config = dict(
    model='self-supervised image encoder',
    dataset='flat shapes of many kinds, plain or patterned, on busy backdrops',
    train_examples=48750,
    image_size=32,
    crop_scale_min=0.2,
    horizontal_flip=True,
    color_jitter=0.6,
    cutout=0.25,
    method='simsiam',
    arch='vit',
    norm='layernorm',
    norm_position='pre',
    activation='gelu_tanh',
    mlp_ratio=4,
    head_dim=32,
    fused_qkv=False,
    bias='all',
    qk_norm=False,
    parallel_block=False,
    inner_norm=False,
    moe='expert_choice',
    drop_path=0.15,
    num_experts=32,
    moe_every=2,
    expert_mlp_ratio=1,
    experts_per_token=2,
    shared_expert=False,
    patch_size=[4, 4],
    conv_stem=True,
    layers=12,
    width=160,
    positions='sincos',
    pooling='mean',
    projector_hidden=1024,
    projector_out=256,
    projector_hidden_layers=2,
    residual_init='none',
    optimizer='soap',
    beta2=0.99,
    lr=0.0046,
    beta1=0.9,
    shampoo_beta=0.95,
    eps=1e-08,
    precondition_frequency=16,
    max_precond_dim=1024,
    one_sided=False,
    adamw_lr_other_params=0.00075,
    grad_clip=3.0,
    steps=16300,
    batch_size=256,
    epochs=85.6,
    lr_schedule='cosine',
    final_lr_fraction=0.1,
    warmup_steps=810,
    weight_decay=0.0,
    adamw_weight_decay_other_params=0,
)
Rows from block 5 of a small self-supervised image encoder, named by matrix and row number. Rows with one number within an expert belong to one neuron, the router's apart. Each number is 128 + 24 x the weight over its row's rms, rounded and kept within 0 to 255. All counts start at 0. Numbers have three digits each.
After each expert's rows are labels from the 100 images, of 14848, where the router gives the expert most weight on average: "top examples" is what is common among them. Only what is clearly more common there than usual is listed. The data: flat shapes of many kinds, plain or patterned, on busy backdrops.
# router: router (model.blocks.5.mlp.router.weight, 32x160, trained with AdamW), inputs 54-107
# up: expert up (model.blocks.5.mlp.up, 32x160x160), inputs 54-107
# down: expert down (model.blocks.5.mlp.down, 32x160x160, transposed), outputs 54-107

# expert 30
router.30:140104164121172136164108113078099115155090162134124133153084131129129114169103120125162115134122116127185140110162125097156086129142107129141121131120136068062136
up.8:138122115146163156149155154152097134105129121124195117103116137101179155135140103118137146122105097088127137119134169103157128098074100145129123066112129166089130
down.8:118073190146095159110146135159193141108168065129120086137165089138097074093084124112134097144134126185154109157143120106112122094122146134113136139148109128150140
up.9:131144139118144091146122152107164131104112136113161134116132111103132164135168147122126172135126093123147094111138133074110130149146145126133114111091141098124152
down.9:172109136128138153140124116091151136096165153124172151140158131132107102139160134109108102143111062158133137086105125129101129136128107159082145151108115152097172
up.10:123094160138113087125110153132161105109118134125156102133141105122138165100165099114117155148075100134163124146138152134128149114159158089101124127194125120091137
down.10:133087160096150146166112134145126126091116110120155151163112094112112128084097099079091136156147129109119162138143122092102102122113166138126155106120115141125174
up.11:135149151132102122093127149081122112121135151130100090122161146133138097111111138109163096176130085118096165107130167137170161103131113097108131110110140155111144
down.11:166092117135114149138138146089124135132109124111102144115092121130167109148141131134074146142193149096121151163182105166100119089104130149118157143107150131115134
up.12:177139109139147118155095131125128146141100081102162124102157089132163140136133145177134101173120117065110163140102076140146123129165131087140151129092111149151140
down.12:177139112107140134119135102115122110114089078104097150161118130134143119164140156120125123124144121101135156168126138152155110107130146139112127090134118206163135
up.13:124134095093121158088127151092132130138114112153091077129107151153158117130118128119128107171124129103139138079145114155161116118122096080108156164140141093088127
down.13:111108149095149140116149137101164160122135113081135117107122173153113112141103127110144096157184116125184164148166152115183137141120158094159139094123146124104133
up.14:146136124148118089109119134102156146166122106087106101138156115055127120069134108115135109115131119161116134153084122087130115124139166159094112143108111122141146
down.14:126166100124111105089133147129120100150135138173164137125114121131130133124113077090150107096169111128082147128117112123155160134114120110168130094096086144125100
up.15:090151109114187132093136129086090101166142115121110150111157173138163110147150105140135104092149090131122150077148126124160137092145170123113118120129136086107104
down.15:102115164109114149094139124130129137143131137146133131102134163180133117102096093128128127125098126094145125110162116148112163083112119084098133131099132123102136
up.16:181162115145148099160109142163124095095118163143173125143119115137145154137150169138127136113127117137151106124143137067131131132132123120132077126110142130109151
down.16:160100158128114163143139129133132136104154140125142148137127140130091120122120161108127090153095165147129133146102125126112092153111122143150172145124153152104168
up.17:146128131138115129152160114165096115098132144157115164123148170115162115136116140131123154145148126163117122087163155107154123119145098127147081142146120156144141
down.17:122140155166135071170112156114113116099092108122129108145162116155132141107118158116137092154113124152179139133112097123081101138120107151121113132146133107146160
up.18:154164143101187144084146100106125106109161124085119076123106131136127090179125092126136144109151118162131111096158142139161159139115128156124116119106122110127125
down.18:115153151136083138105163126121126109106103180134153131112161124164110128102130099100129084204111129151149153140102129165123103144101129100144144139114110102170112
up.19:142133092167113149133158134116128176133100116139146116113142124150158135151095125113120109129133135134136144165089117170127168135134078125104122126163096152178071
down.19:165133107126113117126129116117136152154157116152099133141084156133141083133140129153103149124133125104132149137113117105119147105124108157118156097166111132119111
top examples: white shape; its colour: white

# expert 13
router.13:121151171135145120161116107085095156134121142142113095191114118134082124122120108123176128188102131097150104089153121128155125141128129128105094143141134068123128
up.0:121118088141140116099122143134116129119143101112166113112141120100108085119122105165059128115086110120103152108103068112104156096148132106142158105104125111127097
down.0:107108129157140141134107134153181121132095109153101120137101135099144118150144118137128142144088151136160138091145106169165113108141098106093161193141191140147112
up.1:107133118141117085115116135127114095146098134145122124141110094157128175107122130134133096157105082147102092157085127085120159167119134130094097098126162153163135
down.1:172133150087096142150113113144122107098120104168125122121139105148172164147124124090080155101096101123122109079106138110152156135171173129086137122109107119124157
up.2:097162169137171157134137076081127120156132127090124149159113163143135149155125120119139068133096136086142121135185100087139131151120150182151141139138121162135139
down.2:172122126143123142069147125123105105109136142115160103116122093138129095114106054172118116122134156143130095122114167127101146154119081148114189155149100091127165
up.3:122126151117140074129118118147159109106141151096127113087176128132126143165147121158160129125128142097143171125144132086109128155113123164125120110140113159138131
down.3:157175127127133115116132155163072088081109125094138166130174124144135109105117155129115112106127144115128144118161185121117137129123133175085136120146126075153135
up.4:126126141150115177117089186113112143138135121166136104131158132126164100125093134130125145135127132132144133152137162146163137136111113092120069120117100137105120
down.4:160147156138126100097073145154117121121125149162144131124147157191143141102130183132143111124121138118122108070135130091101115112148150127150180085100111098131159
up.5:167117097148126113130113107128163163134141123100142136115138085090139136097156130159105145080109124094123093145124118142142149153155117160108107082125135187130092
down.5:127138105172130084148120120137087135127076124159108111135121160124100107178153109105161146147127143150155106116141120093091105106083131116121135103131109124174089
up.6:115104101100123101153125157133133173121110147121122189137143161120147147128109143147131129121122113127076172141136145107140152123140137150097131097150088141130101
down.6:131124139099127077151125090112098155104137133120129153091165111093180127133149107076098124091092169114108079113154111125132062145139104112129120096097133160176133
up.7:124130119168148105085105130103136105181142089116119162097130097115129116066114138108093160146123123138126151199128100132073160091077112111102150112148106172117121
down.7:109113121138067151148139131140147137151093107100147184154098164139111138115110101097135103160132144134142134138113095129113137094143080109162092137130174170113137
up.8:141139135118131167135123145103120125128118181104119144136139111108127134111167159140092086146135114137098099137098122125087108136100138111164106098127126103130113
down.8:132157166107131194117159129131096169122147167106115131130110117103119114177112135149114116148117135131109134155151157143131121107068129140147121152119176131168143
up.9:135151123143161081144105111126124114107105140134124129089096154129135117162106140131098140155121087134129134098146142152108084103134139117119124099091099114111157
down.9:146145152104146147115080104142148111121123109148107166156088134145110118098139151154136141127123144144116158115095058138156132138095098156167145151126133139153057
up.10:109135119145137103133083118129131126139146123131135165141083143131091124161089115154149154155098146117110134122180138119129127108136106181135131121203163114138119
down.10:141169139128115138128095137113157113079123126134126149102136113122143134132138131121180163101126137118148167096089112135108101120097137177174102080150161156158177
up.11:136164130133147192120162125127133129135096146087073080127129101102143119138154135104136137093128138140173141108140109138082107129155048175152137147140124112117130
down.11:159175163110085102063134121112124114103142141160153103110127163149114119137138115161125111118117110121139124105107133122132186136119113148168143138105113106115138
top examples: white shape; count: one; its colour: white

# expert 7
router.7:113135157093155163179136140115105077118092141115108107138118148155065109149097097120148101144080125095139157093150106112125091114110134110121107168161132056106136
up.0:126152144118103116136169136137122154105155149123097090115133116133156107145065111079138091122125094117160117097152103109122106150122124059125128158113142122100121
down.0:162119177102132143067106120099118105161120104107138117138156087102105158117152137140106159108153122123117116125164149124128151145151168115144171156131114130123136
up.1:127153101128112090152094098132119136125155110091128124120083135137141123156158138153110142107108154158140153116133123164124106158114119111100148141150095165155131
down.1:137126152164132113187102149121108119108101131111121154154116105129121155090129141110101114116082120120102165158144100152132124109168096136164125156092096148144142
up.2:119098166091128122155088101146108161155138153086139105148095093172107148098132135088102106140114134108136127146115129124119111147143181128088097172126147137102111
down.2:139163122140128134151146124099082151131113189106114130165159110084135104131154117135091146117173092146128109119161144160112158108127113127134177127116113155182106
up.3:156127083157106112140125160158143120160139124081144106097134116120089111173117089128116121128115157152139115154066167154128157087171142104135115096080114182127119
down.3:140121083120136126085107123133128129095139154153070116108088133111118131100175143132151117145128149151095131119146122142113098085150103129154173138080127144126131
up.4:145070071155153150124133153137144143109115130134129105104126109103121143157109114160110130114161099133160119153116128152158145124179133151161153084179125144151125
down.4:107164122086143160152124126143139088173162124098131135097134099135161136148091117182149121139169129128096134143139106139155162144127134130147119116160114116088121
up.5:124116099134125118169143110164114133119083123093135089166113146095157156121153111182144151144134166100124106118097131143117153113142119149145142142098114154169117
down.5:150113170105096119136133137180149130120118157103101110118122127133130098120160154145119099119128147089149154101096130121139148165143118138083179115125130148154157
up.6:110120151140118145132111118116123115129133097059166077118097130105088143127108098120117123160161128131131129164112089190138129109118138143106097159139104134126146
down.6:143108119130182178116112117129101112170140155088135102144129114151146134142113155156096083092156103133150160158142141171101149113133099115133175122173116090120142
up.7:146119117149145175135119101144156143076118150122145140106143145104147127138105131115100116096086165176137123135131137150121109110164129144100152095135138172128154
down.7:157128164143134141171128163191100107129154117164106112124156165136141105136117137122115159107134135105117156151136145091141154119152110139119114145107130113151148
up.8:154067164126116133100129124135138131150169133128132179107120125100120091119143110080119096111116147199126091158138119118087130122080137127136114155160105143131148
down.8:144167131108119140102152114092124149152159130127130144139104153120125141104126115109137160121111122113129110105149132166130123107120123097166160152144162117119082
up.9:119113173110098158090136158147129138112147129120140115152145120170109103127121145132146135153101144155092098176133117083159118130121097146106147150174112156130157
down.9:147102167132174156134115169152093128119151171132133144150088099131176091131151140167092080089096150149155150135161088105150172151121141103104152101090123151135129
up.10:167124119116143151127139121113156117084098157108158121123131143116149141088122128085179077121134126109146117101131128094108098166100117105069122134112181104127122
down.10:144115125083102155086171081134131153113136102154102142152146110084129140132130093126105173141140138147132131134153150114124101097134177142117132150140118143096150
up.11:135113115129108134111078183127074119155117143121136106133103112126140094094099125112150102144103128118150134151120118167160153088120128113110158149135118124093128
down.11:125139074138147120141131150131109179091147157139105128143112120175130117105118128139126110118122099087130117135159131124096131087163177173152136097169149102112110
top examples: white shape

# expert 10
router.10:085122118125151131175159144123128154098109156104119104118106121171122122172108158095150107154090164107151122088150159088127107118143156098084166111087147147110138
up.0:122110110104102118130151141162146141111141123125143142135136097135086121139162142093136066156103089117097178133105143151143138137131107074122122164157121152150167
down.0:153136124113144155191121123110111110122111146106109092119109134133127150132119134115164155114143167121115143129114130073110185167105089154079114139128163151157151
up.1:112128161123156143115143108140142149142111102110077110108130108186112112114113137155095160145147113109147160119102123122120136143116106145068164098161150112154078
down.1:142114177108140107129125117114140129097114109085150126088144140131142140091078108102186173150153121101157129129134153110165107112093113096163084123134115157114180
up.2:163091123119124172128080126108137116137138067114104145100131149091099123113111129103103142105125122131174125084130095166117133132141103153148116153122098095119155
down.2:078131135192098129137128144163146129159105101145125076128079124103139132118124141114145146141128154174121149136140185146166137107143088120111140144194155147142111
up.3:132145101091152147154126134138124089152114123146123109119107141137123145132135089144155136108108155077147087131129096124125149116145125137106103129148138129114128
down.3:115142114120121148131151126120141166136118112118184128146144160123141151156149110135103094211110130126131158101116123152162105109117162099150074110167103125100140
up.4:129108117110113140135154128131167118116149158119127118146161125127142138155117154130142114167143159116094180136139169098132113125128142098125158118103132132117161
down.4:192103118166123148151121134141119125124092127119096136129125118143148158151139140098196108104129102135164118132099144082193148176126096133122104122144122135121124
up.5:125164084102117129139095089136148119164090131114095084117166105124107110145106136166124067133143122150109147156107133166111132093121142122143187135144099133136121
down.5:094156156119176127131116144095157118128096156117119125107114129116108147129143109123134165121118125127140121146128157048178128130103127148151102113155183120165101
up.6:117139115093107124104139172131109120134115100113156058121126108108141118132112143131133201086139119128126145129123115089135122147139160140128080122116135131107110
down.6:138159150195115152129128116125152152195129113144145128154129154105116119129149148151166166111113148159124102126149143125137111123161139127179123159090120109146145
up.7:118147079120140139142126107122120132138082089106136134157120124130142130143125103126130163130107138138160075119171085113129143104124139142135163122188163121134119
down.7:162134187101149122119113140158136134118116123098136152114147133152131124177115083131095154131107146127093103157102121177108116127117132079131102104150126119139085
up.8:112137125152152151123150134142096059175131106125132140094129091152122110148149069121100136138143095089092140141089126100108160138073113145136126135145126132139157
down.8:086121129125130100119138114102147148123087109147193115137099142117134109108140127126113099089163123142154098158118126154170122122134111122163115123134167128140104
up.9:105164146137140110170070138121132112156120162138145081180113150126127137149144125114126149116105169145159099089145134106147120090144144115129133121111090117127082
down.9:180125164119123103093116117150137113148138130081171150165148146096103134098145102115112082160106114173148119133103121144135119149091172115148102122134069140091125
up.10:140142099139107127108110160109125139162096126127112110116102116125130149131123136141104146127151111136139098091163124134129147113120095169159074126161168129144123
down.10:150133127162101098089112082128138108125132137141155149127138100161138112109127087125083134144140122129139119154135122136110060096150123149152160142115118107108082
up.11:153078115074147157128148096123130169089130119104097140165132163151115129144109172129140099155117148104100135110101101146125136120116121128125171149129119176166133
down.11:113120121106106122163138130091125143093125136095131094163129133131129162098120139089138122132168113119117162123142165093157136149100124164086108116103155151120147
top examples: white shape

# expert 22
router.22:132119120142140150099114118134112139140105144173144130087173110144109169119142143124149121121111107111151095109098138089105127173112159128128109136097132082128128
up.0:111136090144125141129122095058088106200094126153113141142173179129124154115095129149187053122138131128124135122150118169162128152103106122120098121089122125075122
down.0:122132125101151132169124137099116089065106098119159117149106150080146135127132104070107150153125096097110177115143104130105137127127110136149163098107136135149121
up.1:149117151152129115090161165156112126150125160137108140112118116101136154147143163131118124155114099129135163097099149091124115155120147127138096136161134120128106
down.1:095086122125159157160146125117118163147094102123107114145150143109087087138140126106138122151131146132148115133114161178173112118087137142116105147160131077151104
up.2:089116115129160119114124142095119111126144151087092090138122151126116127145125136130154164137115101143114113132158144127113126148148127119109161126128135138078139
down.2:142141103136124143154113145141102153141151127151138152144158114125154134115103170163146070099127069152106147147125103087136130113115127113077151070124126172153123
up.3:103074114129144157163119128165107122094110128157161133049123087149099115142118159140114124154169146100105118154171122088118157140102112121171106119137108108101092
down.3:154153112113138143152141131113113140099107150117106123142109146143155131108107110169128135124133148145155106111123141140125106133094110123158170081156146150134146
up.4:160081143143059156145117158109117130138155150131164142142137151111151131114140152121113116124109107166127142113108157129150123123107155131095147117155112164125132
down.4:132118114142144168141108118128149183133138159133113136108155143082136135147121110142133129107128138155134099182110130134176125123130106153136046130098185118174111
up.5:121127141152094111118151140124111108130120167158113092116122144154113178134103122145094139121121120147170125149114127127117166156130140146138108138150113127155114
down.5:118102145150148144133162101172101085130121132138128131150149115117115119137129116140145127122128143119163103141132133132125106145102143123128106159186122104111094
up.6:130124144131103182117098134107157156142123116121125090117147146171118117121140135095143121143096170154145121099098157169120156102100145127097116152122115170117142
down.6:133134177175177109127134124120154120131151141089098119103114096133138087149128142108110164092159161104095145128136158127153152136143129112117138189142134103116136
up.7:149108103135097123124135115110115086134114118161101167101143114179079171146098127122128090136128114125145122134131155159174145118089119155138101127134156141126152
down.7:110175118114162150150154103132081110106114088115080091133125135111103132133120109144163096148167086106130162125149142148149086099124105122107121115151135120134125
up.8:064071141116137149092107131128119154145138117130079143153147174086117113131126128095129137098119126110148118130163132125127139134144130134127142128140160148132133
down.8:149134081150143147106131141169112098153149124168112172140136144151155126152124112141171097140141109133166132128154103109136101133143124086092147119112122181143135
up.9:128155135124127132122119132053130156129082128127107108130159100127145110134128100112134129089121130146131087140104107123134136138177147113142091165062120148139139
down.9:145146116138090106143131156096148102148134134115164119144147095182136160121138115105122098097119095106135146093124093071156184145125122118110100149118105130114147
up.10:105146142115127120099156145097144083135154146122125125135133159137152128159129134124153147106177123103126109148166146111129104131122097104118152123099099146158129
down.10:110145153121146128122172103107134150111145119115082113101115145119108141164144140143126131129142119092131134111120115155155107155134119062133151134108152138122133
up.11:126122147092128126126113137170136113136120114154143101111128126101114142109124086162115123127117111128112101132173124133136107134173109121105109112157120134117102
down.11:134094164126105118083119056144126113133095150153143152138140116119138125138134094117097127098131166114116125117152101086139135132091103119154158125119126142105111
top examples: count: one

# expert 6
router.6:133129143094157140115139139104087123114140126133111134093117137140123120134120081133158096148115118125132116086161120127145111135164151125128144144131158082093107
up.8:147158125090163163158141162133123148143108076150122146110166155147160145083143123177141095152073121130161162142161116159169119139155108153125140153166092134145137
down.8:081116117097106068146131111160108123120141179125105108147123088123125128111109134112124122117151155169099113181141085126131126135098096128145080130165130133090118
up.9:117116095100189159122135122132130078134140086124139132139141106127094121113119163118105140117139148077136108125089097136171132119131137108118134131135129153169142
down.9:129126113108090102155135120112172118137151174155153168124132157143146147133105119090124137158135139129154139134090181138135119155140193127093153100119150146154101
up.10:145146171130117094086104122129121071127152103111114127113135160112153126107134120128146171134113107156118171126117116170105106122108123184149189147117121128087147
down.10:146111151133128141170157116143138159151182137135110105109119107090117109139172114146136112133067149128120161121115124131088113149118170114120103176136111122133124
up.11:086106128159112138153155119135135141086164127139139196139161100124142167095132109155152124111138193134110167154132114142140147114147168084090124155133101101150128
down.11:096161120140153144172103142117153116124095139147130172173123108097124141123165087112117120139165126148161046131140136093124142119178096146120136100146122140114157
up.12:112140160150078113124088132147115101159113127131095111115129087144105126129106131137122073121121132138075148141067192174176095128118127142174128074107162152089111
down.12:171099125154125126124143104127128145080108140120150176115117155138142143152131129107147121117047151137154181130134079134129154126132121157120148132155126186120120
up.13:126098114130160144128157133142117131085165141091155132108138132125128127176141134099160119150092117105103158139140096104116147178141135087111160083156098116125131
down.13:136151122150180099170112152145127132099101142124187082149104114099149145106141120120144164153124156130134137129119097117142122141186127128135073124119170116176170
up.14:151081136147082143088120139129141136126129154139134135138205182182122147097132130103167107142105178122115140151149120126110079145106148153158121134119141140090160
down.14:129132122143121075123130119087109101096094144156140154125066139161133150153130136154163161132138131122123104102128101165079144146135143101115108146152175134161168
up.15:103111138106121151111095164111124146124138117142130144086120157145069134113074120100154113164122148111123150122161155123147133094138108073105159125128111166136124
down.15:081139158153172158102114179155079095128127148130146094145092122144133111120116087148121157156111187140185122109121118146115102136151150130150094148127145154134103
up.16:108092133144107139101134097150111145166143127101144172095135119137156096171103129163115132157189146157138136108151146122131106106120115156133122118147110099098103
down.16:162133174129129150127161115115121110130139109112131133126126153111148113092162166094098106144138157154130128117152127107111110156120147105117177127115094167091121
up.17:120126123147122097109135119122145134134063070141123134112193152135198151154145101140153169124176148130135126172120130133115138105153121154119114102144127173132149
down.17:126137131139121178142119095103134151157133197135183139124106167167121147154126124149131139122121126119185112130123118128134119150098106097102161090147079173112109
up.18:136154086142155092119131157147109105097108124141112123111149169160129153137100133136142136159123140126128123112130150163111105156132201140127113116120140113102116
down.18:120097134099127118079131118090083120149122142071167110155134145140124142140129110131123131136132122116136145141143114147137119117127130058122128152112131108148107
up.19:093126150148071133120168100095158113146149185123118118115127129183133148157114136104116138135132107127103155141163150112138114126136162117101116118089111122140133
down.19:094112150144162113078135115091099128158105109131128149128098192139128103123091128148108122086140142148112129116138116106113133110147112081119170132159129105155103
top examples: white shape; its colour: white

# expert 8
router.8:094109133114144141143149136139127098151104120127118117172087158116118130107089134144130131136097088088135123095116102083142090155133104108124118147146168113100110
up.8:169159164143085123114138122132118143133129108105131133117129169115146137099150163117142108122160134109129145122117149123156121160104149137135149113157100129111145
down.8:174146120124153097107132098134154170111099118140126111132133156128158118148099144133164171124085134148143153126087160126177151124153114123127081134136172118130117
up.9:108103141141098135132145137095123146146145160119118147133098104146108099147182176110166101149104101142089172153151096120141151114101118120145135142124102113128075
down.9:125135086108124115162138099119151090134131118123140128135157142090157160122125147108111160122147128164200130162126128147124131144147125138164080113121148129188151
up.10:139151106102139132151116101117137108104150146139126101148133103173125133141121126119193130142164124109127119087162141132081157098121080142159140078126173142124135
down.10:078136164084104121131152155143148090131108091130110126139114120105090121139134100129112130107153125085136084142138095146094113123159103094153089132097138097072123
up.11:164148104124107124158155088129096110144114145124132152137153153135126171127154134128160107115105137145168112137141128092152104144179142159121188119153115165136105
down.11:099084171113144123151133068116137142158123139134150180130138114082188133122137127127146125151137095137145126140133141155107127112118116159154105162120150159155128
up.12:155099130134089133134147110147146149134113117106155147160145154109125126142142168125125111167120136160128155103141131127142155121114134116132159157142122147131138
down.12:102137109138131144157145114132122156145118114146109151152141109109161117120160139166121121130156108102112119116119120146133113176128125145117054106132130156136133
up.13:186163149076139155153121109136119105144145126114127103135144148096137127111151111131171075141146100095104118109115078120155129122101122108142101096140125116099173
down.13:126167119142093128091158152126103104116112145140163150132106128127074087146144133141075146139102161076163139139130128105123119123139134102114135152117152096133141
up.14:159120085136076144115122142143105133124111153132130123139159132119107068116127143108120119108164170141118146128158132095140141110128101138098139085124125171115180
down.14:157118151105124160139122157139137120127142110133141108128092134129138111105147146139134148121175152106159154072111163099178135135174126149139125113134116125140102
up.15:128132126113148120144159161136154164138146126118114132126106119120125127116137171100133085095139118142140133107128137156120089108143092130101150116125127126151094
down.15:134083119139162114146122145105129095189145167136123114130130120151097117165115124109105143145137124177127129138097152158100100101117144111130076128095115116161123
up.16:093168147158144130149104097132104120139134095096169138157123148134069142147112159122172127149097108160115150090125098178151139167164129155149136131149170133141128
down.16:162092115123131122122145091127102154123160110114149178135113103131138139132069149106116116139146131098097149145120157094150142124133129167137180072153107141121137
up.17:158129133137125122145071093135121156141127099087130135141148155124105121137119128147136124188111121094159145120118093168155145107131128092123108093087149130159136
down.17:141154121144133148139165145109112118096099137148120132145154122119134122166121101150078128133120145096129138086124128101159117165159142120161155111155140135172125
up.18:074081112143141104107123133107135129099103102110132161147142139120096137170119118108162101138106107107120127138124113138135159142153131160132164108111146168168148
down.18:147154093158162134143111129122147145113109111129129154163174118125168140122121170192108134160148111107094098107090159138140141099127136164110149115168108111185128
up.19:143139159066106122091149102136113113176120112087103144123083141154120119132134157098161094100149112093120140092113137168123112117108115123159176122144106126136118
down.19:102120147141148115070130123138134139122167116120125133132103170081105092129085143098142164145168133137122124156119123124142137119075139131128100129103133126109119
top examples: white shape; its colour: white

# expert 3
router.3:116122162138161162164132130103132116147165143091113130123110122152113119112121089102159123158137166083142132118169119120128109129150146128113108148092155107087072
up.0:127118129133101130123137136167108136097170119151121123139148115126125118104154144112126169122129095152086144096111157125145104153111140137136082172094158111107070
down.0:118142129135089118120102119103118085134133135153161122109137141124096144131104071120099108110127157112094144111133107165063113139131139137122105091038127131104121
up.1:137148122128149104131131140100128157082158119116125109144143136115114184179103148078149150091110144156145114134113136156137126179165167138118117114181148166155113
down.1:108105091103142173146140099114113109147116154116143149128144110153098127151141089140094132153161136155141146119124143131157124102138157149098114142142103097119113
up.2:138086098143088137092164106115116135146115160121144179091147120168160098102159127155126107148160084140155152140142136130152161130149144141159137135134144122145134
down.2:112125131107165117152146139140162127177157128101149120154138106059092089142170129120137110083131112123110093112124109104106101141103138152122179081120141119128128
up.3:101173119138136095182103125123107142109103121140125112115092100120143117103095177133145175145136114110113108115117105117134097084099151134090083122103120105086107
down.3:109153098127138136138114136095126127151124096127151153164061148150090146206140114167130129130090108134100133147170102157110112129147110127140165114118122138126106
up.4:145119110169115102100136152128157126112096129140151080117137144155111143117096130119155104142108135146157128130106147144134121123144094126156095142124107113136125
down.4:086129163119164123127102113121129127120164144132162152119134161121093148136148091157135135139134113138124121073130129119092115140150096176108095118120142089097123
up.5:087107122117088104114129145099122188123143139100129145115132090154113109103136145152117151113141102172158171119130131151103157135111125127097132155151157193108146
down.5:129127143118161133166158133136106136071125144134132124097137104099129112156137120140113138104114098151123109112101126145176101126127167105099148194145158155126096
up.6:094108129118139122161114135117092171126145132161133061112112093075118121157123105161148152137149126136131102145100123151142129166137165130125048178137109075129069
down.6:118138116134143082090112104102112155129116154127104123137153144132117133162123115173150122103120081144101141126108111152059112097109104101090133127113157110169151
up.7:163117115142108088079128108152122125102156132103130127111129116149122142085113161134100098101166121126158168121116110119118157115107136199095162084133137124129160
down.7:114122158111148112147167164126138143111135125111097111130134136099107087109118131142123127134140146105119125118121119104152103126104183181130133104099135152123129
up.8:137132101141134114091146131096120111124099155131115168124128124130166118148131128106122104100165102165108149128110131112107153136144145142103129138145160165151145
down.8:139090151141141130166141136152148171117123121117158109115133107139090158164141105111149162163142107140126118141138136167187101084124197110176091103114129174137094
up.9:167136163127117122117141083098109123132091150134085131125094103138155135144157111133117126121085147137112149150082142136111154131138101139123147111123113153130148
down.9:128100162153133104113123154108116133126132084139124096097131109094110108113128137128086121111147154147108079105138123122126107131111132144169129182129153147145098
up.10:166128164129096122128083134090145116145191138140105131180128126114129142123117101136129135178155088166128110112143153148109144180142185116091087110126141107141122
down.10:109143136097124162081124167104100133153147094112153132159135125147148145146122126129107107131154131151159110062101127121122092118146147124084129137130127130138107
up.11:104122129111094152117126115123144108104121114159137148120121131150141120128125148136161068109131097125089162132170147117136158118162122146101171167128119086123090
down.11:115129163129180105119143108158107165139158159138103109130132136129095122096130114096148087151127160106159083145166096098111100110108112164108133150115132095119086
top examples: white shape; its colour: white